From a checkpoint of a small image classifier.
Model: 7.23M parameters, 24-pixel images, arch resnet, norm batchnorm, activation celu, widths [64, 128, 256].
Training: muon at rate 0.012, 12400 steps, batches of 64, held-out accuracy 100%.
Data: trained on drawn human figures in many poses, 195000 training examples, 4.1 epochs.
Rows from block 6 of a small image classifier, named by matrix and row number. Rows with one number belong to one channel. Each number is 200 + 20 x the weight over its row's rms, rounded and kept within 0 to 999. All counts start at 0.
Before each channel's rows are labels from the 100 images, of 14976, where the channel reaches its highest value: "strongest on" is what is common among them; "lies over" is the class under the peak. Only what is clearly more common there than usual is listed. The data: drawn human figures in many poses. In brackets: how many of the 100.
# convs0: first 3x3 conv (model.blocks.6.convs.0.weight, 128x128x3x3, each kernel summed), inputs 0-127
# convs1: second 3x3 conv (model.blocks.6.convs.1.weight, 128x128x3x3, transposed, each kernel summed), outputs 0-127

strongest on: white top (96)
lies over: torso (27)
convs0.11,190,212,194,209,202,182,192,238,192,176,202,191,182,176,185,217,199,198,242,184,201,189,203,211,194,185,167,218,199,189,162,233,219,194,192,174,232,194,192,228,223,190,180,160,182,121,178,190,191,206,171,235,220,192,187,170,171,227,216,209,203,179,167,153,162,212,189,184,172,212,185,179,191,204,215,158,186,181,222,220,189,167,215,203,202,207,199,194,203,201,202,194,201,217,184,204,209,187,211,179,224,186,232,168,207,183,190,177,187,223,171,185,190,185,205,179,221,195,209,214,196,192,180,209,183,200,192,193
convs1.11,227,219,223,176,189,206,179,175,188,175,198,204,213,218,216,171,189,228,210,185,183,195,214,206,206,226,153,220,223,238,219,207,196,184,198,238,191,202,188,214,224,195,174,145,178,159,200,176,201,192,209,177,182,208,213,162,201,240,223,209,235,197,227,177,194,209,210,204,224,200,187,184,173,197,221,237,214,177,197,157,214,211,154,200,179,199,203,205,207,186,213,187,252,201,196,201,198,214,200,194,171,232,171,181,205,211,225,201,222,192,220,201,225,224,216,194,193,182,194,214,200,224,217,196,198,188,214,178

strongest on: green top (100)
lies over: head (46)
convs0.59,220,185,191,213,195,129,210,191,228,190,197,206,203,206,190,218,223,223,202,229,201,186,196,173,167,191,178,225,199,196,207,175,195,228,198,187,173,196,210,234,190,206,205,172,194,210,186,173,190,222,189,192,221,227,192,197,202,253,163,169,187,184,203,134,172,187,210,196,234,186,200,203,224,218,196,210,196,237,204,200,210,202,182,203,198,183,181,180,217,180,182,190,228,204,176,207,231,179,191,198,214,197,224,218,190,212,158,196,184,204,206,197,213,190,209,164,199,198,187,195,179,206,140,199,193,178,226,207
convs1.59,177,183,202,198,177,227,232,217,204,198,216,207,217,191,218,216,204,198,199,221,191,228,190,196,215,191,222,235,230,192,154,188,219,237,189,198,199,214,202,182,228,201,237,244,223,214,209,224,207,222,229,189,187,235,240,224,151,213,203,188,177,185,204,171,213,231,215,230,194,190,216,182,212,182,225,212,222,191,178,210,241,162,207,228,187,197,187,196,214,216,224,200,169,217,185,206,183,189,195,198,214,203,188,225,202,175,228,221,199,249,188,150,203,199,182,197,222,204,191,212,192,205,211,187,199,223,202,189

strongest on: white top (100)
lies over: torso (55)
convs0.58,195,203,205,184,206,208,184,201,213,221,206,174,156,237,210,203,222,217,182,202,231,222,226,213,228,194,186,233,174,173,186,205,182,209,215,204,200,189,194,194,185,199,138,229,194,204,183,215,185,215,193,230,205,181,207,169,174,180,181,200,212,173,202,163,188,214,228,177,153,172,212,184,198,210,216,207,179,178,205,203,184,213,208,184,201,180,188,194,237,179,198,190,234,228,222,199,200,214,205,152,194,213,185,201,179,166,172,211,204,198,225,198,194,232,187,220,191,175,221,222,215,191,206,212,214,255,173,190
convs1.58,208,198,191,209,190,166,212,210,183,161,211,223,252,196,183,236,173,206,219,227,227,196,202,190,215,191,161,235,227,232,210,174,198,214,195,212,210,175,200,217,210,227,201,136,224,189,192,234,180,191,237,217,199,212,223,206,171,220,243,188,230,195,200,166,209,172,212,204,169,193,190,221,194,204,209,192,179,210,206,178,188,222,183,206,200,190,237,216,197,187,219,189,242,202,213,174,193,187,176,191,210,182,188,173,193,210,169,176,207,177,194,199,224,207,215,214,208,194,201,171,199,194,216,189,196,173,195,224

strongest on: red top (52); yellow top (28)
lies over: torso (38)
convs0.75,213,196,227,196,210,188,209,194,187,226,200,199,229,199,221,203,191,216,159,177,196,180,187,203,179,151,206,206,226,166,120,230,195,208,215,225,184,196,187,192,211,193,192,185,212,165,185,222,233,190,195,186,195,215,158,170,207,208,242,202,218,203,231,193,166,236,185,194,214,200,185,197,182,195,177,207,221,191,222,236,223,176,223,191,192,216,204,195,229,211,192,195,210,215,198,189,226,215,234,221,207,218,215,177,217,187,204,196,204,205,176,218,211,199,223,153,227,219,189,217,169,183,188,208,203,210,210,187
convs1.75,199,197,213,191,214,190,208,200,222,223,214,206,206,187,189,217,202,189,171,196,231,194,213,196,216,222,171,233,210,205,174,200,198,195,189,203,174,220,201,183,225,187,202,165,215,204,201,184,237,209,195,216,215,188,110,208,217,220,180,206,195,185,202,173,201,220,204,176,217,212,233,167,196,183,216,206,215,194,218,204,223,206,157,203,206,220,245,226,225,227,211,173,202,199,214,195,184,197,188,178,155,220,200,220,209,195,193,189,202,228,222,188,227,205,256,221,187,218,195,190,211,228,199,208,172,213,232,215

strongest on: green top (49)
lies over: torso (76)
convs0.19,240,227,216,220,197,198,232,199,219,238,195,198,205,185,183,219,211,198,197,218,227,224,194,215,219,175,202,200,209,219,186,228,175,226,180,195,202,204,220,232,189,190,227,189,208,206,154,214,213,215,230,228,230,197,224,190,194,191,202,187,216,222,192,195,215,181,228,209,238,184,199,205,220,199,197,187,218,217,236,216,213,195,199,172,218,223,221,229,210,177,232,206,159,225,202,243,230,220,210,158,235,199,171,174,172,227,198,227,213,186,218,207,206,201,181,237,223,219,208,214,185,192,213,215,202,189,229,219
convs1.19,192,197,206,218,208,201,240,221,234,223,218,215,214,218,245,170,212,201,214,198,190,216,190,226,218,195,203,223,195,195,233,214,223,209,193,223,217,209,212,188,218,225,231,221,230,213,206,210,195,216,210,210,208,192,169,223,207,205,241,205,243,188,183,211,213,223,202,203,219,231,244,218,205,244,226,207,202,216,194,197,226,246,217,189,208,210,202,207,201,218,217,210,217,201,212,202,172,227,227,180,193,211,221,225,218,188,228,205,200,211,207,214,212,216,237,155,225,197,193,213,137,187,191,220,203,174,182,199

strongest on: green top (75)
lies over: torso (30)
convs0.44,218,197,219,218,195,195,203,202,223,204,197,191,198,185,195,194,213,207,157,206,217,232,171,201,194,226,181,202,178,169,181,204,226,201,157,187,217,222,201,172,203,211,120,182,209,164,195,204,234,204,195,179,190,219,196,180,219,171,200,207,188,186,189,202,184,222,177,203,252,213,197,223,213,184,231,154,210,162,231,156,178,185,199,173,200,218,206,209,186,215,177,228,212,174,181,204,201,203,178,194,170,191,205,224,215,186,194,185,206,199,211,208,227,222,224,214,191,190,185,212,181,193,196,197,213,239,206,199
convs1.44,196,223,203,192,206,208,177,189,206,217,211,263,178,221,231,179,184,208,196,175,212,216,187,239,208,219,219,241,201,238,198,202,229,226,206,177,202,204,197,219,174,193,163,237,185,197,185,214,204,201,189,199,196,213,207,226,191,208,187,207,206,241,220,198,206,198,220,184,173,218,209,181,172,207,190,212,240,197,201,240,225,198,143,220,235,189,200,219,218,212,200,165,184,205,191,188,201,209,207,201,212,209,147,200,205,181,243,201,227,200,203,193,178,194,220,191,161,211,186,191,205,214,194,199,209,161,212,191

strongest on: purple top (70)
lies over: torso (44); arm (27)
convs0.119,214,164,222,222,192,222,237,200,204,193,192,162,237,205,229,224,234,205,202,205,190,188,193,219,197,205,210,201,216,237,219,199,220,195,202,224,230,182,237,180,233,195,200,226,170,204,189,184,195,213,189,152,199,213,222,205,211,197,200,207,192,181,187,182,181,229,204,211,188,200,195,173,198,212,166,209,231,190,187,221,179,202,231,178,217,184,165,167,206,206,166,212,174,183,195,165,210,183,225,220,201,193,242,194,208,207,150,207,183,181,173,183,176,186,224,205,213,211,232,197,233,200,230,226,199,191,204,220
convs1.119,170,208,198,228,213,155,168,175,213,163,237,192,212,225,195,200,181,202,183,190,193,206,207,161,199,182,215,168,232,196,225,212,181,209,225,192,220,222,213,195,191,222,233,201,240,178,204,216,181,185,211,197,243,205,198,168,204,210,199,227,191,166,178,232,198,192,169,207,200,198,206,201,212,169,185,190,184,184,201,209,200,219,225,168,213,223,190,215,239,217,206,197,194,208,222,247,188,184,195,163,216,214,178,172,215,186,209,190,210,218,171,194,220,232,183,198,177,198,203,222,243,218,195,231,208,201,215,181

strongest on: blue top (46); red top (35)
lies over: torso (69)
convs0.52,206,226,214,198,215,212,186,183,175,171,215,170,215,168,217,203,206,226,191,175,205,190,170,229,206,223,223,215,180,215,191,184,204,191,189,177,187,196,183,219,259,187,248,231,215,194,159,188,198,208,216,190,184,264,213,194,193,165,187,215,225,239,209,219,217,189,210,205,233,195,172,229,196,176,243,247,201,180,222,185,198,189,182,182,186,215,194,228,195,199,217,228,169,224,215,204,208,201,192,185,216,213,212,199,200,211,169,197,178,199,234,215,168,212,202,201,204,196,199,201,202,195,217,198,212,204,220,209
convs1.52,221,165,194,212,208,201,206,202,249,232,230,193,208,204,198,202,202,190,177,197,229,222,209,185,189,218,210,205,174,180,244,217,224,201,196,220,200,213,192,200,190,198,197,202,207,206,185,212,214,196,218,234,196,180,216,203,201,179,226,177,199,196,160,265,190,217,197,206,191,199,233,190,180,210,230,198,207,205,231,206,192,228,219,221,227,216,168,227,179,215,195,224,238,240,184,246,191,244,209,206,206,194,196,176,212,189,195,196,226,176,187,217,215,194,210,195,160,209,217,209,220,195,149,226,211,223,195,208

strongest on: blue top (100)
lies over: torso (63)
convs0.66,202,210,218,208,223,216,106,201,202,190,228,197,204,191,193,205,200,220,223,187,208,230,195,198,191,198,218,189,212,186,216,205,203,210,191,211,225,222,128,159,197,225,201,205,205,204,171,213,214,217,205,196,204,195,155,185,226,160,168,222,199,142,215,205,191,194,210,202,155,193,191,177,219,197,198,204,211,180,236,229,198,205,221,206,184,235,213,200,201,181,206,214,217,204,212,232,219,212,214,199,199,213,190,196,203,222,180,211,188,207,209,213,199,214,210,191,227,173,205,223,221,188,183,223,205,200,205,207
convs1.66,184,189,175,202,230,200,162,142,217,208,203,204,218,175,220,204,167,214,232,206,222,194,187,197,226,215,175,170,197,192,205,192,192,204,180,224,198,174,134,186,219,176,207,180,191,179,205,197,221,167,219,196,231,175,194,206,195,213,242,222,219,173,192,217,204,207,161,233,218,224,212,184,200,196,223,223,208,204,227,217,201,209,189,173,208,208,212,230,217,220,215,169,182,221,208,203,189,196,200,195,208,216,212,200,230,233,208,218,211,244,186,195,197,189,210,215,224,215,188,183,193,199,218,169,177,221,223,225

strongest on: purple top (72)
lies over: torso (54)
convs0.14,216,199,234,193,210,178,180,189,200,198,235,207,171,201,209,206,192,211,216,188,197,232,190,200,222,201,172,223,246,187,157,198,164,201,191,194,147,217,192,199,189,211,241,179,197,183,185,221,195,161,222,215,174,211,165,166,230,196,172,223,205,206,211,154,184,180,186,205,196,192,200,202,207,215,236,198,216,236,229,223,220,225,219,187,220,210,201,207,239,201,203,191,183,225,224,215,199,180,217,204,189,231,182,242,207,187,192,195,229,220,207,202,224,182,203,209,180,199,200,206,234,208,212,217,221,230,191,208
convs1.14,188,212,200,224,197,203,240,189,212,227,219,211,197,179,198,165,207,208,200,205,246,196,180,214,205,200,176,202,221,217,140,187,232,188,187,199,138,185,170,213,240,201,234,230,206,202,202,208,219,227,208,220,206,196,149,220,190,229,214,191,219,228,193,179,203,210,207,166,234,210,183,201,220,172,179,225,191,192,205,191,229,200,228,199,213,212,230,216,215,222,216,170,216,197,199,212,175,167,189,187,198,221,181,211,221,200,207,213,220,214,192,185,226,202,182,215,237,189,218,218,191,202,231,191,208,188,198,206

strongest on: red top (70); pink top (27)
lies over: torso (39); arm (28)
convs0.82,240,204,208,214,197,153,234,207,234,182,239,181,180,176,172,185,233,178,148,174,164,196,209,225,203,180,210,228,174,178,178,175,190,188,200,250,192,166,220,219,202,194,190,208,198,198,200,205,226,208,194,195,201,200,178,207,189,201,193,199,184,188,212,206,172,188,157,216,185,233,218,198,206,177,195,201,194,223,187,227,219,193,207,191,190,182,257,191,210,161,189,182,206,208,224,187,207,203,209,182,234,198,200,205,189,186,207,196,199,194,203,176,182,210,187,235,207,204,209,244,179,198,186,191,227,227,206,187
convs1.82,227,194,197,225,206,184,213,212,212,217,201,200,201,220,194,201,208,248,179,183,234,228,198,189,222,181,220,226,211,217,205,189,228,162,190,190,186,167,213,239,210,181,218,216,184,237,188,186,196,200,214,175,207,161,193,216,193,231,248,181,210,181,193,219,232,201,217,185,207,180,203,224,170,171,194,212,191,221,192,180,183,216,150,200,195,177,169,206,183,182,236,208,219,216,189,227,204,227,174,172,213,185,159,210,195,196,197,211,221,210,219,186,218,223,220,191,173,208,200,213,163,197,222,214,163,193,214,205

strongest on: blue top (42); yellow top (41)
lies over: torso (71)
convs0.17,222,191,223,215,219,196,141,185,202,174,218,198,201,171,211,200,186,202,240,158,187,228,211,215,207,214,189,153,224,197,201,218,205,217,219,211,195,195,127,160,213,193,229,196,219,216,222,207,187,191,197,205,197,199,185,188,215,170,187,226,206,183,206,214,224,179,180,195,124,208,215,185,212,210,195,200,212,185,232,231,202,208,184,212,205,207,224,173,216,194,171,204,202,184,221,193,209,200,201,184,206,205,209,221,185,208,190,203,213,197,197,223,216,209,197,213,241,216,224,212,245,217,202,198,206,214,182,213
convs1.17,184,181,187,205,226,174,146,172,227,208,195,206,198,207,190,213,173,219,222,206,219,225,166,195,225,197,204,158,223,204,246,174,163,208,173,217,208,177,135,206,234,224,198,192,181,197,189,182,220,168,214,217,205,202,148,197,194,226,195,226,177,188,207,219,195,190,181,221,202,197,208,182,203,194,210,192,201,189,218,214,217,209,242,166,202,188,203,201,215,213,217,203,219,246,193,191,202,190,204,189,186,217,210,203,219,238,206,198,209,227,189,207,184,220,205,200,211,192,220,186,184,195,229,173,185,229,212,179

strongest on: blue top (100)
lies over: torso (39)
convs0.125,224,194,199,195,228,220,183,206,195,224,196,184,219,252,197,211,188,189,241,221,223,222,213,232,184,229,197,197,221,194,190,214,194,176,209,171,188,237,182,176,216,211,230,224,165,207,164,197,206,211,178,211,192,191,200,221,191,183,184,211,210,168,216,241,187,221,184,209,205,197,204,187,214,205,198,185,207,191,204,151,157,195,213,196,232,198,182,189,173,178,191,192,178,185,171,233,188,228,207,203,169,200,224,176,208,213,201,190,183,187,212,194,221,157,210,253,185,219,208,197,206,202,190,207,181,202,156,171
convs1.125,172,230,203,202,198,228,184,160,191,201,173,222,184,162,246,207,207,212,220,194,208,199,198,195,170,185,219,150,188,166,218,210,197,204,195,236,192,176,176,167,182,211,216,196,211,182,203,211,202,203,205,200,236,187,192,225,190,224,225,200,183,209,214,227,227,196,223,187,212,237,181,216,191,187,191,216,191,227,203,228,212,223,215,232,206,225,192,225,193,213,206,188,228,239,191,209,206,164,194,187,230,222,188,194,201,183,258,196,205,208,220,206,190,155,182,174,210,177,186,185,195,206,210,211,193,214,231,226

strongest on: orange top (50); yellow top (45)
lies over: torso (47)
convs0.72,195,188,173,179,213,193,201,194,207,220,188,196,213,191,182,232,222,229,234,234,240,200,204,235,184,205,206,205,223,214,192,253,214,199,183,192,215,212,203,237,175,224,180,224,189,197,172,218,238,204,200,212,211,238,202,196,194,215,166,222,214,196,201,194,201,218,176,221,224,222,224,193,205,247,204,196,213,218,209,167,200,194,205,157,221,196,147,194,212,170,242,231,180,193,207,193,216,186,220,199,171,228,220,213,208,180,202,168,211,216,195,212,183,202,239,209,202,181,217,190,189,216,197,181,222,185,196,180
convs1.72,231,238,210,214,212,160,223,182,180,231,225,196,220,191,221,161,186,200,228,197,160,192,197,188,219,220,238,234,222,224,179,201,178,205,187,198,206,186,216,195,212,197,245,196,233,168,184,225,201,187,232,223,193,217,196,187,184,195,228,194,190,206,183,184,194,218,182,192,192,172,185,197,182,173,217,178,215,175,190,182,241,188,185,207,206,226,198,196,194,206,178,218,204,200,208,209,212,213,229,196,195,198,202,188,227,216,191,215,192,229,225,257,214,200,158,171,203,211,195,230,173,208,209,217,192,156,214,193

strongest on: white top (47); blue top (39)
lies over: torso (25)
convs0.7,210,178,212,180,243,192,165,213,200,163,225,183,200,198,155,182,222,243,191,176,214,222,192,215,185,212,164,175,208,180,220,182,195,215,203,216,217,198,146,206,211,174,205,181,195,148,217,183,220,194,208,178,173,216,225,193,194,226,224,181,189,169,203,216,196,150,186,208,179,198,207,188,204,195,192,183,203,202,236,212,211,174,212,227,195,205,175,225,201,210,181,220,180,195,228,204,222,207,195,221,174,200,216,231,179,209,180,197,182,219,182,202,203,234,200,208,195,220,217,222,198,237,170,191,213,212,180,197
convs1.7,175,203,196,186,162,178,179,212,207,199,184,236,193,196,215,207,192,183,220,195,179,224,165,168,247,182,205,199,191,206,176,175,203,198,206,161,197,199,212,217,203,192,216,210,171,201,205,198,187,205,224,198,185,210,152,194,190,194,198,163,212,195,215,156,233,201,218,193,221,220,180,181,166,203,231,171,213,207,207,225,228,238,190,213,180,195,206,216,187,227,224,178,216,207,197,185,192,214,200,214,207,212,180,168,223,195,202,210,198,184,229,197,183,234,187,168,232,222,181,209,164,200,261,176,222,207,211,189

strongest on: grey top (100)
lies over: torso (46)
convs0.111,212,186,233,191,191,161,176,210,217,217,205,178,178,196,176,200,195,187,182,205,212,141,188,183,178,172,179,186,189,173,188,207,220,190,232,184,177,200,169,199,193,205,210,212,206,151,197,175,179,193,186,186,193,207,152,203,176,214,214,206,190,152,192,221,183,207,181,210,218,194,193,187,188,198,215,192,205,218,199,204,217,213,233,232,189,210,164,208,199,186,213,228,190,203,164,211,218,198,197,204,178,230,237,191,210,232,193,188,183,191,198,228,209,167,206,197,172,175,168,158,195,228,162,203,208,172,186,219
convs1.111,203,244,184,204,185,212,167,202,196,202,231,200,237,207,228,189,197,212,208,199,176,179,230,206,184,225,220,197,215,223,212,172,186,177,218,230,201,191,213,169,193,187,211,201,200,188,179,220,224,206,189,199,157,184,218,193,231,213,227,205,204,187,187,227,215,188,176,188,227,201,219,196,192,178,186,224,216,183,206,157,216,170,155,182,197,195,234,183,210,223,208,219,193,184,215,214,244,176,224,191,203,206,176,186,170,214,205,209,228,203,214,215,219,220,196,186,192,165,187,195,220,200,249,224,159,166,194,179

strongest on: blue top (37); orange trousers (34)
lies over: torso (40)
convs0.37,215,209,236,215,224,197,174,203,202,203,249,186,192,166,215,199,168,209,218,145,230,209,173,218,226,191,185,179,216,217,170,191,188,216,215,207,218,199,170,161,224,239,231,248,195,217,185,211,220,213,220,221,175,192,208,205,208,179,204,218,198,226,184,211,242,181,174,211,190,199,228,211,187,226,194,213,194,198,208,213,204,207,195,204,198,224,198,221,192,179,192,190,226,199,223,195,198,221,204,174,232,231,175,223,210,184,193,229,225,197,206,226,198,218,174,226,240,174,227,202,222,207,190,202,195,207,222,209
convs1.37,197,223,215,195,213,212,193,187,193,228,194,243,220,215,216,195,187,216,236,191,189,222,201,193,227,210,208,145,205,213,201,207,223,185,198,203,193,180,179,222,207,152,211,181,230,221,193,207,201,205,227,212,227,178,155,207,196,228,241,174,249,190,225,216,217,179,205,205,202,212,203,199,195,199,233,187,203,177,197,198,228,224,226,193,199,196,234,195,182,214,229,222,175,215,212,237,196,205,221,184,198,196,207,190,224,248,188,181,203,196,200,200,205,230,187,212,203,201,239,211,142,216,230,188,191,182,209,197

strongest on: purple top (84)
lies over: torso (57); arm (25)
convs0.90,221,172,221,193,207,206,169,205,192,187,208,242,168,171,203,213,216,214,161,187,198,227,201,194,205,192,200,197,217,200,158,193,222,190,218,241,237,180,194,186,152,208,204,128,201,197,206,188,181,160,196,183,222,176,181,176,205,215,181,212,182,175,203,193,204,185,167,199,175,208,216,200,216,183,193,198,215,200,215,210,216,192,201,173,210,221,206,190,209,179,187,208,188,170,207,184,204,237,167,220,177,217,199,208,185,205,165,167,209,190,180,219,198,248,218,175,229,204,199,202,193,197,195,205,213,242,206,189
convs1.90,187,188,166,222,237,182,179,192,228,190,206,186,227,158,181,181,192,219,229,212,202,219,197,193,227,194,179,261,246,177,166,184,169,205,196,188,184,205,208,185,234,192,196,168,232,197,168,200,206,182,194,208,182,247,147,218,215,188,227,201,213,188,202,197,198,223,202,207,231,199,195,196,196,209,202,183,188,230,202,200,201,238,211,199,228,199,198,210,225,192,194,209,196,215,220,173,174,192,213,182,233,220,204,213,201,186,186,194,206,210,206,222,211,224,192,165,230,208,203,188,217,163,213,185,168,194,172,204

strongest on: purple top (72); stocky (61); orange trousers (25)
lies over: torso (84)
convs0.9,209,165,202,233,218,184,193,214,208,229,214,160,230,204,223,196,204,213,167,155,225,213,158,178,181,205,188,203,212,204,183,214,192,232,230,200,193,217,167,196,211,210,214,204,167,179,151,174,236,155,200,231,202,229,192,183,177,227,196,209,208,237,187,209,182,224,195,184,201,214,203,223,184,229,227,220,208,220,221,195,221,196,189,189,198,221,210,229,221,192,216,207,183,208,224,204,217,197,222,192,191,217,211,216,217,211,197,192,184,232,202,188,205,224,213,183,230,211,237,179,197,235,181,209,201,227,188,179
convs1.9,202,221,207,218,190,198,207,200,229,227,215,206,203,167,208,204,205,212,196,200,237,192,204,209,215,209,186,227,245,194,152,198,227,192,213,201,176,197,190,210,210,167,191,205,221,224,210,236,225,213,226,196,227,217,174,202,220,209,208,202,234,194,175,190,222,210,215,213,244,236,207,171,164,184,223,171,211,194,198,208,219,247,235,205,245,207,247,198,197,199,201,204,186,195,196,218,179,211,211,232,177,205,213,224,181,205,231,160,192,195,227,222,175,224,201,178,176,221,183,203,176,203,228,207,207,208,203,202

strongest on: green top (56); teal top (44)
lies over: torso (65); arm (25)
convs0.70,185,211,204,183,204,217,181,200,141,219,201,220,182,199,192,216,165,206,184,180,177,181,206,213,189,250,224,199,192,222,167,181,199,218,168,179,209,183,175,210,180,200,216,193,186,169,216,198,215,218,193,200,182,182,168,214,180,181,207,196,157,208,187,176,212,167,173,163,196,210,197,218,190,167,189,185,160,198,196,195,185,210,170,195,195,187,185,227,241,185,197,191,162,189,197,170,188,182,214,207,204,215,188,214,204,229,154,187,195,213,185,183,188,176,201,192,220,199,186,173,216,170,186,178,188,159,219,223
convs1.70,195,200,195,202,219,158,189,189,231,182,187,189,219,196,190,207,208,175,221,217,217,196,216,207,195,155,204,223,218,193,238,158,200,193,234,201,175,187,230,234,230,209,190,266,198,207,196,200,216,206,195,209,195,186,222,189,214,183,190,200,232,202,189,222,165,221,218,212,180,213,203,220,206,230,242,255,205,216,164,214,200,174,228,217,205,187,218,187,178,221,200,220,211,194,180,208,187,227,204,195,209,171,219,179,209,168,205,214,178,211,178,211,214,225,237,239,205,179,221,206,198,189,207,210,200,183,189,197

strongest on: orange top (55); teal top (39)
lies over: torso (25)
convs0.43,223,201,190,228,195,218,207,204,218,223,211,229,214,207,234,222,196,203,240,223,210,221,221,198,190,223,194,201,208,211,195,223,222,224,163,170,170,219,235,205,180,232,192,189,214,196,159,220,186,197,207,188,224,188,205,197,218,191,194,177,201,190,215,164,231,162,193,193,213,219,172,207,210,202,148,160,201,182,195,183,203,209,236,180,211,189,196,185,184,196,154,201,218,216,197,195,210,198,224,208,189,211,214,213,225,207,187,207,212,228,225,209,197,220,220,192,253,254,190,218,207,193,207,204,183,208,235,229
convs1.43,258,189,211,229,221,205,223,224,223,203,197,224,204,206,213,148,209,195,232,182,181,180,177,201,221,204,228,218,218,223,207,198,201,186,193,198,222,198,196,223,219,210,185,212,217,201,218,191,213,221,207,191,184,263,239,202,189,217,190,212,217,221,183,191,200,164,204,208,177,215,208,202,215,205,235,206,206,198,225,195,237,177,181,185,211,185,196,187,223,246,229,205,206,196,185,193,210,223,232,170,200,226,179,219,231,204,222,213,207,223,213,200,208,193,194,180,217,174,166,207,197,216,223,185,231,152,190,190

strongest on: red top (88)
lies over: torso (48); arm (31)
convs0.36,234,220,206,217,222,230,201,164,209,222,194,161,179,198,211,199,193,184,148,190,182,191,185,203,205,202,205,194,224,177,189,218,208,167,215,258,199,187,202,148,196,203,179,231,192,190,220,198,201,177,210,222,215,192,154,185,188,180,195,237,219,189,197,255,196,232,198,233,161,203,205,161,215,184,196,193,204,223,181,207,188,193,193,187,199,216,220,198,184,181,188,179,194,195,214,186,202,245,195,216,182,212,186,154,224,193,188,176,189,187,210,189,203,219,204,229,190,190,207,206,196,214,204,213,178,205,225,183
convs1.36,188,210,192,219,190,194,222,194,206,178,199,153,199,203,199,193,190,223,156,195,243,229,168,196,195,202,186,194,215,179,233,186,228,186,184,178,163,178,192,161,221,186,154,191,196,216,197,202,213,183,187,196,254,144,164,209,199,200,214,219,211,189,196,216,222,215,222,187,209,214,195,220,194,195,213,238,190,195,209,177,212,195,184,195,225,193,216,198,231,195,192,217,180,198,220,218,195,195,212,204,201,217,197,147,199,204,219,171,226,232,178,213,224,168,183,231,176,207,212,186,179,196,201,185,192,193,216,172

strongest on: blue top (34); yellow top (28)
lies over: torso (36)
convs0.114,228,177,218,218,212,179,226,223,215,166,158,177,187,134,204,200,203,217,190,205,190,201,215,182,189,167,201,174,178,167,192,170,177,230,197,226,223,210,190,219,208,194,213,210,201,223,204,163,204,201,180,193,198,208,208,230,213,205,189,178,203,229,162,197,181,208,161,200,178,197,209,201,186,218,181,206,195,205,190,175,195,201,221,224,182,180,181,219,208,155,190,236,209,199,195,187,198,245,217,187,168,190,201,217,198,218,176,179,190,206,170,209,194,195,203,179,217,182,205,213,155,212,181,200,251,201,192,222
convs1.114,187,139,190,186,229,172,195,203,205,197,207,216,211,225,211,199,194,211,179,208,196,232,203,210,208,204,219,207,205,195,165,216,217,214,200,217,181,230,211,228,210,205,224,224,207,195,188,223,207,195,213,173,228,206,209,218,221,197,188,187,203,175,227,217,221,237,213,235,227,201,225,181,210,185,212,170,213,193,177,221,265,205,192,205,205,198,204,204,169,226,222,173,181,214,214,193,171,241,203,210,201,205,181,209,164,209,201,226,198,236,200,226,214,234,197,221,214,235,217,187,155,213,200,236,197,216,224,199